python train.py --crop_scale_min=1 --norm="batchnorm" --activation="silu" --widths=[64, 128, 256] --block="plain" --upsampling="transposed_conv" --init="torch_default" --lr=0.0021 --batch_size=256 --weight_decay=0.09
Rows from block 7, named by matrix and row number. Each number is 128 + 24 x the weight over the matrix's rms, rounded and kept within 0 to 255. All counts start at 0.
# conv: 3x3 conv (model.mid.0.conv.weight, 256x256x3x3), inputs 190-199, a 3x3 kernel for each
conv.100 [142 127 135 115 115 139  61 117 132 141  79 148 124  86 118 152 149 137 121 106 148 118 128 123 111 135 107 147  93 108 116 122 153 150 146 147 117 161 141 135 157 126 170 155 123 161 152 119 163 109 159 142 171 106 124 107 158 164  99  66 142  81  78 142 112 184 131 118 103  83 109 110 103 102 126 153 135 107 122 113 131 146 123 155 141 135 114 118 121 104]
conv.101 [133 150 179 145 102 122 142 152 138 142  94 134 126 117 124 118 118 162 175 145 119 152 123 160 153 144 134 146 106 130 110 142 121 111 130 136 123 151  84 132 105 150 105 142 112 131 136 142 114 109 143 169 136 137 100 112 110 149 173 126 179 113 126 150 137 136  96 134 175 117 147 105 105 178 129 140 156 132 111 134 142 151 177 137 124 141 134 150 105 100]
conv.102 [139 115 111 198  79 159 157 109  89 115 147  96 118  88 151 141 117  82 207 129 184 109 130 126 141 136 156 165 160 128  82 134 114 136 133 132 124 149 106  93 119  98 142 169 111 134 109 132 146 151 118 105 153 176 104 126 157 131  97 148 111 108 166 147  91  86 162 195 107 101 142 138  64 165 102 151 151 126  82 123 122 158 112 141 113 131 126 108 135 169]
conv.103 [127 108 145 149 154 112 125 151 143 126 112  86 125 105 107 145 151 141 127 124 143 105 146 102 133 116 170 171 105 140  80 157 103 147 151 151 109 108 119 138 141  98 136 173 179 111 107 136 143 125  85  75 139 165 135 130 148 137 118  78 123 137 150 142 114 162 116 160 120 105 159 138 166 145  97 122 119 109 159 130 164 179 147 145 117 158 116 125 107 137]
conv.104 [142 193 126 120 160 141 143 122 105 147 114 138 136 137 115  90 107 118 132  97 112 119 145 118  92 157 127 145 140 138 100 123 143 148 141 120 141  49 140 128 143 125 150  88 137 127 101 129 136 103 175  98 138  79 141 155 124 142 120  92 125 139  96 117 114 161  71 126 132 134 166 140 144 108 164 111 137 129 156 160 143 124 112 170  96 138  99 119 127 103]
conv.105 [136 103 137 160 148  99 108 164 137 142 156 139 113 149 112 131 144 146  87 132 110 145 116 134 144 137 134 129  91 147  97 134 122 161 158 115 118 121 148 132 142 115 101 134 133 109 117 111 137  89 133 110 125 149 143 140  93 134 138 110 148 147 180 146 111 132 123 132 144 136 122  92  99 154 122 109 137 111 118 142 140 104 146  64 151 138 141 113 105 136]
conv.106 [148 144 145 118 134 131 173 152  89 100  78 136 100 131 113 148 157 171 125 187 111 123 125 124 111  90  72 115 112 135 141 125 159 130 135 153 158 141 129  94 185 134 142 115 113  97 134 101 136 111 109 112 118 163 104 153 124 124 107 149 116 111 148 154 136 117 135  80  94 144 115 140 101 123 139 144 117 134 168 113  97 177 102 138 127 125 156 131  84 148]
conv.107 [117 121 159 123 147 110 149  89 110 120 145 139 137 138 113 127 151 125 143 112 149 116 147 117 103 146 122 149 124 124 107 140 112 144 130 121 124 126 126 147  92 136 117 141  92 107 115  88 109 155 168 137  94 112 138 134 110 140 137  92 132 120  99 105 145 110 134 132 109 164 151 118 143 185 173 113 155 102  85 176 137 107 103 109 151 179 102  56  96 171]
conv.108 [115 138 145 154 108 123 120 113 100 150 163 132 118 122 122 138 136 108 105 179 194 122 117 101 134 139 142 122 185 130 158 145 125 109 180 145 122 125 154 173  92 124  98 142 105 178 133 156 147 104 113  97 113 157 150 141 105 152 104 108 145 131 126 110 118 136 137 104 110 123 145 143 119  99 123 119 144 123  93 102  95 139  89 122  95 123 143 119 181 127]
conv.109 [118 147 158  99 145 117 135  74 180 115 115 118 103 110 153 181 141 167 162 119 159  99 123 141 109 133  62 151 113 162 148 141 124 152 117 107 118 132 163 103  94 135 120 124 143 179 109 149 107 125 128 118 107 160 139 130 118 102 126 149 144 108 101 149 141 150 109 132  77 103 119 150 131 125 134 146 144 113 107 125 155 141  98 107 111 105 152 135 166 121]
conv.110 [166 161 116 103 130 133 121 112 148 146 121 153 116 147 105  95 116 145 133 117 134 116 157 142 135 125 130 143 102 160 136 128 152 128 142 116 125 148 160  87 150 148 101 150 123 130 109 135 130 109  99 101  72 117  98 112 135  77 140 137 112 133 124 147 107 156 166 176 150 114 157 121 134 142 160 131 109 156 122 146 128 109 121 109 119 143 143 151 137 103]
conv.111 [ 92 134 168 127 137 108 113 143 123 134 114 149 130 113 169 113 139 106 142 106  78 144 149 114 153 102 147 119 155 122 101 128 135 160 105 117 140 127 135 100 136 162 110 124 127 110 114 129 117 157 130 126 127 105 122 129 123 113 108  68 130 123 131 105 127 104 107 103 168 103 130  82 120 146 169 122 122 112 167 130  84 111 115 167 148 155 115 169 126 101]
conv.112 [ 90 115 157 124 134 122 122 119 116 140  88 128 141 106 152 151 152 119 117 134 168 138  97 124 139 136 184 120 128 146  87 147 132 185 122 139 101 142 109 102 122 137  88 136 156 132 112 116 179 115 115 118 126 160 184 128 133  88 128 138  87 129 119 118 139 118 160 113 149 103 131 142 105 113  98 105 152 113 161 125  89 169 123 113 149 160 127 110 108 157]
conv.113 [107 152 143 139  99 107 139 118 139 116 104  98 118 132 135 100 118 123  62 154 122 149 113 126  93 152 148 134 133  85 129 143 177 174 104 154 179 122 131 121 126 154 113 133 112 135 144 123  55 133 137 161 123 124 146 172 139 136 121 111 121 129 149 100  83 100 131 141 123 158 132 106 156 140  91 160 122 137 104 117 124 128 167 147 149 117 135 112  85 111]
conv.114 [ 87 151 132 121 135 156 146 109  76 155 136  96  99 132 118  97 115 184 140 104 135 106 131 117 118 130 111 133 127 145 101 152 121 141  55 147 122 180 130 150 114 117 106 101 171  81 113 170 143 150 140 151 124 135  96 127 134 126 122 135 116 161 117 125 122  91 165 129 128 133 115 147 124 132  88 136 128 132 136 130  99 155 111 124  78 130  94 108 143 165]
conv.115 [104  96 117 111 129 149 125 129  98 131 109  98 110 150 117 165 106 143 112 158 128 125 131 127 136  99  98 150 135 156 154 123  62 137 138 153 108 143 100 103 143 186 165 136 167 134 163 123 148 156 109 130 145 146 160 125 157 121 148 139 104 135 109 122 139 125 128 119 183 103 115 137 145 122 158 130 114 139 154 120 108 132 101 122 109 149 141 150  74 127]
conv.116 [146 122 142 151 136 123 141 102 112 143  91 126 134 131 133 113 141  77 145 129 142 151 135 178 116 140 192 107 105 122 166 103 151 153 134 119 144 144  91 116 147  86 129 180 123 121 123 135 133 134  94 124 125 147 130 123 153 123 110 160 108 144 150 121 167 119 140 108 132 145 167  84 111  94  91 148  76 136 161 124 114 118 138 109 141 156 111 115 124 102]
conv.117 [148 182 119 139 166 128 115 146 130  70 134 123 119 125 108  89 134 150 106 114 136 143 162 104 110 115 194 111 125 161 138 136 133 159 153 116 182 105 167  83 119 146 119 130 172 147 168 122 173 143 136 120 149 169  84 180  83 149 142 176 154 116 130 145 134 152 120 146  96 153  89 141 123 149 145 160  87  77 118 151  87 113 188  94 155 112 104 147 110 135]
conv.118 [100 121 117 142 139 151 158 129 113  91 119 124 131 148 122 145  64 144 129 120 153 159 125 123 132 120  96 152 166 142 102 111 117 133 164 103 144  83 133 165 164 133  72 174 106 112 152 131 107 194 138 131 109 129 139  61 141  88 168 137  83 164 133 123 116 102 103 150 130 109 115  97 106 112 120 147 131 129 146 153 107 149 106  86 154  78 119 113 104 126]
conv.119 [ 91 151 132 133 151 145 132  81 136 125 147 146 114 103  97 119 118 127 159 185 146 131 133 117 100 177 129 102  96 115 138 132 146  95 135 126 156 142 135 172  72 129 149 157 115 171 142 118 145 107 140 142 128 134 141 103  82 132  81  96 116 143 135 152  94  75 166 113 122 174 103 129 163 173 117 150 125 103 123  68 116 133 115 106 160 135 125 132 124 116]
conv.120 [141 116 115 138 139 173 162 147 149 110 162 108 130 154 101 129  90 139 132  83 136 142 107 141  93 138 119 123 136 145 159 108 125 111 156 152 150 149 125 132 145  70 164 110 193 108 116 131 154 146 144 112 113 109 117 120 116 137 144 143 134 145 110 135 151 129  91 108 109 162 112 138 129 118 115 150 147 110 112 137 124 110 138 128 116 149 108 142 140  83]
conv.121 [139 117 123 119 107 140  96 110  92 105 132 140  88 174 142 126 101 130 157 138 100 121 147 141 141 112 145 131 141 110 107 155  97 191 150 129  96 126 147  85 122 146 162 188  69 178 117 163 109 153 119 136 127 126 153 135 130 171 143 116 166 113 130  90 197 113 150 118 137 152 112  50 114 138 157 133 141 113 117 157  81 134 179 112 152  99 113 176 137 108]
conv.122 [ 95  99 122 162 123 135 146 141 125 105 148  82 106 127  98 156 125 103 125 164 129 121 139 118 115  98 124  87 127 128 166  98 132 107 116 141 147  92 104 135 118 115 119 100 101 149 124 122 130 134 120 166 125 111 165 105  72 138 120 127 119 130 115 114 111 134 182 104 114 171 153 104 152 159 125 101 138  86 135 149 127 128 122 160 108 136 171  96 115 137]
conv.123 [112 120 117 140  56 145 122 121  95 132 110  96 149 146 116 145 130 126 132 114  90 150 126 140  84 137 157 107  92 113 112 104 124 115 164 134 182 111 122 154 107 103 112 159 102 116 153 168 119 100 120 180 166 120 115  80 108 142 132 115 133 132 125  88 107 152 131 151 148 102 127 100  81 163 102 101 169 105 125 132  85 118 124  86 157 100 162 143 136 122]
conv.124 [141 116 131 153  96 131 105 133 133 104 141 150  80 171 127 117 125 122 164 172 101 106  99 179 122 134 130 155 137 111 108  87 139 106 141 104 167 180 132  52  93 159 198 120 141 152 135  86 104 139 121 132 129 174 141 114 139 113  93 158 127  89 145 135 117 145 119 157 101 101 119 136 115 146 131 127 113 108 110 140 130 119  99 154 147 175 126 149 138 145]
conv.125 [130 123 102 125  76  84 146 103 172  78  96 138 128 146 158  97 121  97 131 160 105 158 110 162 129 137 120  86  85 142 104 123 107 148 124 133 118 155 171 138  93 130 108 121 108  88 125 107  93 103 157 102 146 134 143 142 133 117 158 123 108 184 133  94  85 120 130 143 113 101 173 151 153 163 120 125 135 125 176 135  89 140 115  99 130 130 111 123 163 150]
conv.126 [108 130 142 128 149  95 128 135  87 143 159 128 138 142  81  90 124 144 132 154 115  80 170 136 108 154 131 116 162 124  88 141  97 165 129 108 109 142 127 155 120 105 110  76 129 110  88 140 147 108 133  88 159 107 145 129 111 106 118 139 130 136 142 116 125 134 120 132 117 175 141  99  95 124 129 181 122 123 143 123 156  61 128 137 169 107 149 126 133  82]
conv.127 [ 91 136  89 104 110 192 140 111 140 134 156  98 121 139 131 118  97 158  70 121 131  98 164  90 153 128 121 109 104 131  97 131 152 119 115 127 105 121 170 117 122 121 114 153 100 148 122 132 143  90  97 137 149 155 149 157 109 132 152 128 137 144 110 150 139 193 126 133  91 129 146 115 140 105 145 105 181  90 134 138 108 147 164 121 117 145 107 132 157 142]
conv.128 [112 120 134 118 130 120 119 141 102 115 117 114 112 106 132 148 125 166 136 146 159 162 150  78 146 136 141 148 105 126 121 144 143 104 165 117 142 158 106 164 116 169 139 121 151 145 112 101 167 124 170 152 109 151 117 119 140 149 149 145 129 121  93 126 131 129 121 121 150 147 139 127 132 111 162 123 121 113 134 107 117 196 127 107 153 133 150  62 115  83]
conv.129 [133 124 106  92 121 168 140  57 112 143 136 138 100 153 130  96 115 153  99 101 112 130 103  89 134 159 164 152 105 152 123 104 117 144 131  89 122 140  69 147  97  91 151 123 164 164  97 175 143 111 118 130 161 156 178 136 149 132  88 121 146 116 136 115 120 121 130 151 132 133 128 134 120 131 145 172 142 190  99 128 149 151  93 113 152 100 161 123 168 153]
conv.130 [127  94 104 124  94  95 138 113 104  98 128 134 114 137 130 135 166 124 133 150  98 142 121 134 120  92 129 165 171 134 133 110 142  77 111 133 114 152  99  88 118 166 120 114  97  81 153 102 161 124  81 147  75  94 130  64 165 124 115 120 121 122  72 131 136 147 135 120 132 130 135 101 159 159 112 139 118 133 122 119 131 164  97 113 129 136 131 136 138 110]
conv.131 [135 121 119 125 139 161 143  97 158 103  95 169 129 178 143  90 118 137 150 104 123 112 178 108 151 185 111  81 169 153 134 141 108 133 139 152  92 129  86 133 178 141 195  99 106 177 121 107 129 126 160 153 130 153 122 125 135 125 121 107 159 104 130 149 122 104  99 107 124 147 129 128 160 130 174 126 100 122 117 137 127 135 124 116 137 150  96 134 134 117]
conv.132 [158 166 169  88 108 111 147 120 153 136 125 152 138 129 124 128 151 136 115 156 152 110 100 149 152 158  98 126 104 178 154  97 152  75 132 170 129 157 108  94 137 135 145 133 140 138 112 128  94 124 121 148 112 136 110 109 116 132 145  75 151 136 137 173 118 131 132  91 148 152 119 138 140 153 104 133  81 142 145  64 127 127 126 158 103 130 137 115 124 132]
conv.133 [ 99 120 135 117 137 101 111 151 114 154 124 177 119 120 191 133 164 162 158 121 161 110 105 112 124 137 154 120 143 107 141 137 130  95 124 157 105 110 109 131 154 152 148 180 119  73 107 138 122 150 153 164 119 112 126  94 114 165 109 126 148 152 114 135 148 117 121 128 127 117 160 130 117 123  62  90 111 167  72 156 150  94 127 128 139 117 167 130 108 167]
conv.134 [139 136 107 142 103 121 120 138 148 107 106 112 112 117 129 143 146 110 132 146 156 115 127 127 174 128 134 158 140 142 148 116 156 178 105  95 122 118 128 108 108 111 101 151 152 148 164 126 102 119 158 143 140  99  99 130  96 105  84 124 119 136  94 122 143 162 151 160  98 145 144 110 105 116 112 182 108  99 159  79 121 102 139 175 121 107 130 144 108 133]
conv.135 [107 156 140 113 150 124 104  94 133 132 121 143 137 118  97 162 146 155 135 129 143 112  85 166 109 192 169 147 167 136 133 122 117 122 118 134 168 171 107 138 102 121  60 126 149 161 124 110 127 155  66 120  90 147 129 127 152 131 132 122 145 104 138  93 115 127 131 150 106 105 105  71 131  96 110  84 179 111  78 153 132 138 140 175 123 159 100 119 111  79]
conv.136 [112 149 113 136  74 126 108 138  93 133 148  70 106 122 130 146  98 125  92 119 121 123 148 129 103 135 106 126  80 156 136 106 144 114 100 155 157 138 187 114  76 120 191  98 137 130 137 141 124 108 123 119 137 126 137 126 129 132 111 103 139 154 129 111 132  99 146 148 119 163 171 133 100  98 187 107 192 114 130 145 105 137 152 156 122  98 117 120 114 118]
conv.137 [ 94 137 167 127 127 132 170 121 142  85 144 119 156 126 106 176 136 175 125 121 127 144  93  92 133 163 150 103 131 138 116 178 127 144 153 130 137 149 116 164 110 177 133 123 139 116  96 141 135  53 134 107 103 179 113 141 104 134  99 164 170 127 160 129 146 131 134 128 169 121 188 120 121 100 123  89 167 124 117 140  96 114 127 138 149 104  52 111  97 122]
conv.138 [154 129 146 142  90 115 105 130 114 130 146 123 146 125 122 118 145 139 124 165 115 139 108 141 119 123 126 179 124 131  97 134 108 143 144 109 161 134 128 121 121 102 147 134 127 136 137 162 125 121 159 157 131 135  74 124 138 130  62  84 142 150 135 125 144 131 111 147 102 105 158 100 143 143 118 125  99 134 150 146 110 125 142 112 105 120 110 161 162  88]
conv.139 [133  97 125 109 126 136 113 102 149 108 130 159 142 134 131 117 139 107  92 140 154 135 133 105 134 142 108  99 163 119 104 111 140 179 144 133 108 127 111 154 121 138 110 147 138 179 137 108 132 128 109 101  79 147  89  92 119 115 115  95 136 131 102  97 147 125 165 134 133 100 132 130 179 104 111 151 131 126 151 145 131 166 104 166 144 100 149 139 100 111]
conv.140 [126 101 124 164 143 116 140 134 129 147 141 165 109 170 126 102 171 114 117 130 135 120 131 132 142 173 112 158 133 122 126 151 124 113 105 127 114 106 140 145 193 136 112 136 109  94 165 152  97 112 130 115 139 175 102 135 160  89 124 138 117 159 124 124 134 147 143 106 131 140 117  91  99  95 129 134 143 112 171  73 175 145 119 120 107 102 149 141  93 127]
conv.141 [141 111 185 120 158 130 115 111 129 139 119 143 137 115 143 139 123 135  97 144 160 180 105 128 102 120 109 141 145 127 133 119 107 113 122 131 115  98 103 114 116 132 106 129 117 132 135 116 159 139 152  87 158 124 111 115 139 129 149 132  92 167 122 109 160  75 133 130 141 132  84 131 138 140 121 133 122 114 120 138 143 125 136 142 115 147 117 153 123 107]
conv.142 [142 146 143 120 116  95 151  91 116 114 113 108 115 150 196 151 130 113 154 162  99 131 161  97 118 111 131 183 113 158  98 120 163 151 104 159 154 145 108 147 159 166 143 115 114 141 127 132 142 162 131  90 128  89 126  95 152 153 159 138 114 117 140 132 134 100 102 131 133 142 123 174 165  80 150 153 127 147 128  92  97 161  91 123 131 182 112 174 135 152]
conv.143 [131 127 103  96 156 112 135 140  60 183 111  91  88 138  73 169 123 149 129 189 128  73 157 154 159 149 139 124 108 132 125 127 104 124 125  88 120 119 132 126 116 121 169 125 107  94 108 114 122 103  67 121 113 129 125  88 128 146 121 119 110 121 116 175 123 156 139 141 118 150 147 115 113 139  98 131 152 140 158 134 125 146 104 135 158 139 104  88 120 111]
conv.144 [ 95 142 117 116 167 111 134 115 107 138 114 154 189 136 140 105 149 127 102 107 120 136 138 156 117 102 138 111 126 135 155 110 120 125 161 118 191 140  91 123 116 145 148 153 132 131 101  97 158 131 111 145 133 118 109 104  76  80 128 149 139 152 146 122 103 180 113 105 131 140 151 160 115 129  79 140 132 120 143 138 142 142 126 126  97 133  97 114 187 105]
conv.145 [154 155  46 157 129  99 105 126 105 134 122 121 162 118 110 157 103  76 105 119 122 138 115 145 117 133 130 174 158 163 124  86 141 111 124  85 116 141 163 126 140 156 113 127 131 139 117 133 147 123  63 167 113 129 116  87  99 175  82 148 132 152  95 136  98 123 135 118 119 142 123  87 110 148 171 173 119 112  82  93 129 109 135 117 135 134 143 144 127 112]
conv.146 [125 152 135 118 143 156 134 120 151 116 130  95  94 124 168  95 148 147 143  77 129  98 115 126 139 132  86 119 154 132 147 170  83 157 119 127 177  96 132 113 107 144 100 139 117  91 131 159 149 159 128 166 139 139 143 138 127  95 123 191 149 154 130 109 138 161 135  97 160 135 140 116 137  85 143 141 139 123 144 116 131  85 136 164 116 142 129 139 158 156]
conv.147 [ 76 119 162 138 113 147 116 145  93 111 123 155  83 136 150  93 132 176 100 102 141 140 111 136 117 137 163 153 148 130  97 121 172 159 129 112 120 176 120 169 122 123 145 111 137 133  92 121 130 100 132 122 158 161 127 113 138 146 100 136 106 157 195  98  82 156 147 122 139 139 141  99  82  83 113 136 136  98 124  98 160 138 128 158 128 128 131 163  96 126]
conv.148 [118 138 102 115 108 162  98 139 143 165 126 111 145 138 131  48 109 122 135 149 112  97 135 168 156  90 153 145 154 123 133 106 135 121 135 177 179 127 117  98 130  96 103 105  99 142 130 108 123 130 116 173 118 116 112 131 143 117 153 113 144 155 146 146 134 139 100 132 128 130 125 133 169 146 128 109 113  90 137  83 113 137 131  83 169 129 141 127 140 113]
conv.149 [ 96 102 159 122 106 127  95 159 179 114 147 145 118 108  71 111 152 159 117 140 137 108 141 126 122 100 143 130  82 121 142 131 123 127 124 137 110 157 152 137 127 167 132 125 131 118 120 121 179 115  57 153 109 118  74 149 106 134 176 103 172 158 123 102 132 114 127 117 153 146 147 115 102 115  80 144 124 141  98 104 147 109  98  96 141 143 142 131 106 111]
conv.150 [142 116 102 143 103 107 111  58 137 146 137 112 106 137 133 133 150  95 135 157 134 110 136 143 102 134 138 137 162 135 131  73 125 149  85 130 131 151 110  89 120 151 132 121 127 120 136  93 129 126 120 121 130 146 123 138 111  86  88 104  93 127 124 189 120 173 127 148  95 134  92 156 119 181 124 166 140 110 163  95 147 103 121  98 107 154 130 104 140 142]
conv.151 [167 122 122 120 161 147 138 131 120 108  93 130 149 122 148 142 165 152 136 110 144 123 104 125 125 105 115 133 160 129 128 117 143 151 124 110  97 130 100 149 105 153 126 134 105 102 157 141 147 126 187  91 116 125 101 169 128 147 124 116 153 102 152 142 121 122 122 107 139 138  84 156  90 135 112 129 188 161  88 152 130 144 138 128 131 140 108 149 145 177]
conv.152 [136 128 126 113 131  80 142 147 128  96 132 110  96 110 100 156 106 153  90 132 131 137 150 118 161 120  93 177 158 147 188  84 132 162  85 133 136 148 102 112 145 126 128 126 125 139  93 137 135 112 156  93 165  63 138 109 140 135 122  99 130 162 160 140 166  87 118 180 126 149 173 128 111 157 139 146 169 116 153 103  69 109 162  99  99 153 108 158 158 151]
conv.153 [ 87 149  86 136  99 187 107 147 110 135 114 160 150 161 102 151 165 124 119  90  94  99 129  68 158 128 168  65 118 159 134  92 149 162 140 153 161 103 128 128 107 117 110 126 119 134 146 152 131 147  99 109 157 149 126 130 150 157 124 123 143 117 151 162  88 124 122 128 125 162 143 116 138 118 122  97 107  98 152 105 130 122  67 114 136 139 105 142 157 145]
conv.154 [159 141 148 125  97 109  90  82 129  82 215 120 116 160 174 158 110 126 107 185 121 135 156 140 164 111 100 112 135 144 109 169 112 135 110 138 124 118 175 154 139 119 133 153 123 142 156 141 185 108 142 121 122 137 133 143 155 148 148 131 154 126 168 106 169 137 140 111 109  94 133 133 117 113 125 170 123 145 148 148 111 127 106 141 134 137 143 144 158 105]
conv.155 [144 113 143 132 121 191 133 103 129 108 137 159 131 174  95 104  93 107 134 154 125 176 174 128 123 144  96 141  95 206 115 130 125 117 121  84 107  95 139 164 127 142 132 147 168 152 110 139 106 151 143 125 147 123 117 125 149 127 107 139 130  78 150 155 173 112 112 162 147 111 131 181 128 162  95 137 110 101 122 160 164 105 154  95 177  92  95 135 161 107]
conv.156 [115 131 124 125 170 144 146 116 142 147 130 128 111 119 134 105 104 140 151 132 146 142  97 161 117 140 126 118 141  88 165  94 163 134 116 147 137 159 154 121 130 117 121 121  89 153 128  93 149 114 113 156 129 145 103 141  92 124 175 129 131 160 109 114 110 108 122 152  73 187 151 140 136  82 124 124  98 124 121 128 153 118 115  67 103 126 124 132 106 141]
conv.157 [108 142 137 154 151 118 119 122 107 118  88 151 111 186 114  56 131 133  91  95 148 138 107 124 138 133 143 116  83 166 104 119 152 143 129 147  96  86  98 131 124 115 129 178 147 166 137 129 114 131 136 145 107 127  84 116 117 115 143 172 130 141 105  97  65 140 166 124 149 115  91  96 102 153  99 158 136 128 161 151 128 128 146 113 108 170 106 144 112 171]
conv.158 [150 126 155 137 135  80 127 152 126 180 208 132 126 131 132 136  87 167 117  76 145  67 164 149 158 127 146 141 106  99 116 126 125 132 132 103 171 168 168 156 130 136 138 156  97 137 122 143 149 156 161 122 171 173  93 131 130 103 103 154 144  82 122 150 142 130 116 100 172 126 120  95 181  96 113 134 147 131  94 132 174 129 124 132 117 115 144 153 155 110]
conv.159 [147 118 170 140 142 143 154 133 141 133 185 167 131 125 155 133 118 162 109 148 137 159 139 146 117  79  69 124 111  93 158 131 142 114 133 141  84 119  85 149 120 144 121 142  99 178 159 176  97 123  71  91 135 114 102  77 140 148 126 127  95  92 106 111 106 148 133 115 160 108 163 129 151 130 125  60 104 122  80 140 116 128 133 173 139 149 183 140 146 142]
conv.160 [ 80 128 104 120 115 133 111 100 135 145  78 121 119  92 137 136 143 123 108 113 122 140 153 127 133  93 138 131 102 167 125 122 126 148  96 186 131 107 145 105 115 122 137 140 122  99  83 102 139  77 104 127 138 129 152 118 123 134 147 137 127 143 160 149 140 116 148 139 130 119 137 149 100 151 143 108 103 126 113 120 173 109 112 143 125 141 122 143 120 134]
conv.161 [116 129  80 147 119 130 120 139 140 151 156 140  94  99 144 135 137 114 130 146 154 115 147 114 173 144 104 128 154 127 102 142  92 107 148 129 148 135 175 109 122  94 191 122  89 124 134 111 136 126 123 125 101 142 128  97 101  96 133 108 110 121 119 134 150 144 145 137 118 132 138 122 107  86 132 118 103  52 151 101 144 132 136  88 171 156 128  97 135 150]
conv.162 [117 155 140 133  82 136 154 150 136 105 131 128 160 131 149 126 158 140 165 131 107 127 178 140 107 120 158 114 133 151 121 104 114 124 165 109  73 128 172 142 123 144 102  98 128 119 133 106 120  92  80  97 116 121 113 128 135 113 194 145 160 123 125 145 119 119 145 117  87 178 139 131 136  80  87 170 141 137 127 173  57 106 162 143 128  76  89 107 137 148]
conv.163 [121 136 107  80 121 124 148 122 145 141  91 143 119 124 101 124 157  83 124 143 106 167 110 140 129 131 145 117 110 109 129 152 130 125 105  96 166 111 182 104 153 112  97 128 134  91  90 163  93 110 151 154 130 101  95  96 203  96 135  97 140 163 149 153  95 151  84 134  95  97 103 102 106 124 137 174 143 105 170 130 101 113 121 145 138 131 149 169 146 141]
conv.164 [161 165 106 167 127  89 138 119 198 107 108 108  98 147 175 119 129 160 154 150 130  98 118  90 136 145 109 129 131 119 132 128 106 152  92 159 154 121 140 108 152 130  75 114 187 109 120 134 138 125 145 133 129 134 151  91 117 125 138 111 126 143 110 147 135  40 143 119 131 106 117 132 117 111 143 114 138  93  94 129 141 140 136 128  96 133 141 126 157 111]
conv.165 [137  74 138 104 116 149 114 107  91 110 133 181 138 135 149 109 133 107 129  87 182 119 163 144 127 138 114 117 114 122 123 124 118 143 140 130 130 123 116 135 152 101 118 117  74 125 133 130 131 114 142 126 146 117 108 125  98 113 184 129 145  95  99 163  91 107 120 157  92 132  93 110 110 151 129  97 118 159 179 138 113  95 140 134 110 121 135 124 159 100]
conv.166 [110 113 133 129 151 110 149 132 152 109 159  87  98 125 157 134 153 115 131 103 135 118 136 120 147 160 132  83 156 132 140 164 148 160  87 134  88 123 131 116 153 130 140 138 111 156 128 119  87  89 155 104 146 111 119 101 153  93  89 123  93 148 151 154  77 145 154 122 159 129 177 108 141 101 115 116 128 133 128 101 141 108 130 168 103 133  97 125 132 125]
conv.167 [129 135 113 122 140 143 172 119 115 138 110 132 201 120 142 178 140 130 126 122 120 124  86 107 141 158 116 131 144  97 131 180 104 152 119 126 133 128 121 124 157 133 101 102 129 116 154 132 173 128 124 103 141  92 103 126 139 120 126 121 126 125 125 158 112 120 111 140 149 140  85  91 149 152 101  93 116 168 133 139 172  85 130 103  96 100 103 133 124 113]
conv.168 [147 110 139 178  93 114 116 146 159 134 148 131 158 149 148 101 148 185 150 140 125 161 163 120 121 183 121 102 126 131 134 116 151 135  82 142 101 119 138 132 188 130 130 127  98 128 159 106 147  98  93 116  99 152 169 140 108 106 146 116 150  92 118 141 126 141 134 125 119 136  94 114 123 115 129 153 163  67 129 128 112 116 189 114 136 113 102 126  86 158]
conv.169 [143  75 134 125  83 155 163 111 117 105  96 145 142 150 124 104 185 139 119 143 110 132 128  65 149 119 165  86 141 155 202 120 129 112 187 156 127 151  86  90 132 124 160 129  99  96 109 149 157 123  99  98  95 131 141 151  98 119 140 105 169 150 103  68 154 117 138 121 157 157  79 118 152 138  56  84 123 153 164 136 111 121 187  99 116 157  95  86 129 123]
conv.170 [140 140 122 143  74 138 169 139 128 115 124 138 134 128 101 183 160 152 148 114 130 127 128 156 112 115  87 128 128 186 106 105 143 146 132 134 105 107 116 162 101  99 145 140  88 111 117 112  98 116 106 129 146 143 103 141 145 109 123 138 120 105 145  89 141 159 104  93 102 114 102 130 125 165 137 136 142 157 125 117 130 102 159  89  96  84 136 102  75 123]
conv.171 [116 143 111 103 126 127 148 134 125 154 170 161  82 104 145 126 131 106 148 105 119 128 110 111 114 145 105 162 161 145 164 114 140 113 164 133 167 150 103 129 123 167 104 124 135  94 169 119 108 118 138 128 120 103 146 109 117 109 137 114 143 166 113 112  97 123 117 106 105 145 128 131 116 135 126 109 159  68 103 112 111 128 132 115 115 125 161  92 161 136]
conv.172 [118 111 140 130 123 113  66 127 162 117 133 160 173 128 130 147 125  94  89 127 134  95 135 151 103 118 147 139 125 112 113 150 117 180 161 134 133 162 127  95 154  91 155 148 135 150 159 128 131 101 121 104 137 159 137 142 126 166 147  96 122 116 155 107 118 139 126 140 129 101  86 116 105 153 115 165 123  92 128 111 109 122  74 118 137 120 169 161 152 109]
conv.173 [128 175  72 137 107 135 146 142 132 129  96 105 124 158 138 135 121 151 164 137 141 152 121 134 129 102 142  75 151  69 134 154 118 142 149 118 125 152  94 124 142 151 148 153 110 138 123  64 151 120 111 127 115 113 161 122 116 119 112  91 146 133 145 109 106 145  96 144 165  88 159 129 131 113 144  99 106 106 154 138 134 156 130 187 108 139 129 101 127 133]
conv.174 [134 109 109  91 106 140 118 115 156 146 149 113 115 144  97  95 128 148 130  95 154 179 184 111 130  99  82  99  98 145 141 100 137 138 228 113 163 112 107 119 129 139 142 113 172 172 154 161  75 157 158  65 142 165 106 116 159 149 101 121  98 107 134 144 131 109 168 125 168 144 113 155 138 112 128  87 123  74 159 137 163 131 133 123 164 156 156  78 169 115]
conv.175 [105 163 132 117 114 151 122 114 112  85 139 140 134 131 131 129 157 128 132 146 162  85 127  96 167 151 163 144  79  76 150 114 146  90  79 153 136 181 153 133 126 142 121  81 154  99 133 108 118 152 131 135 150 178 127 166 113  90 147 135 118 113 126  90 153  82 130 142  84 147 102 123 106 157  98 119 133 137 103 135  73  88 149 184 102 138 126 157 152 107]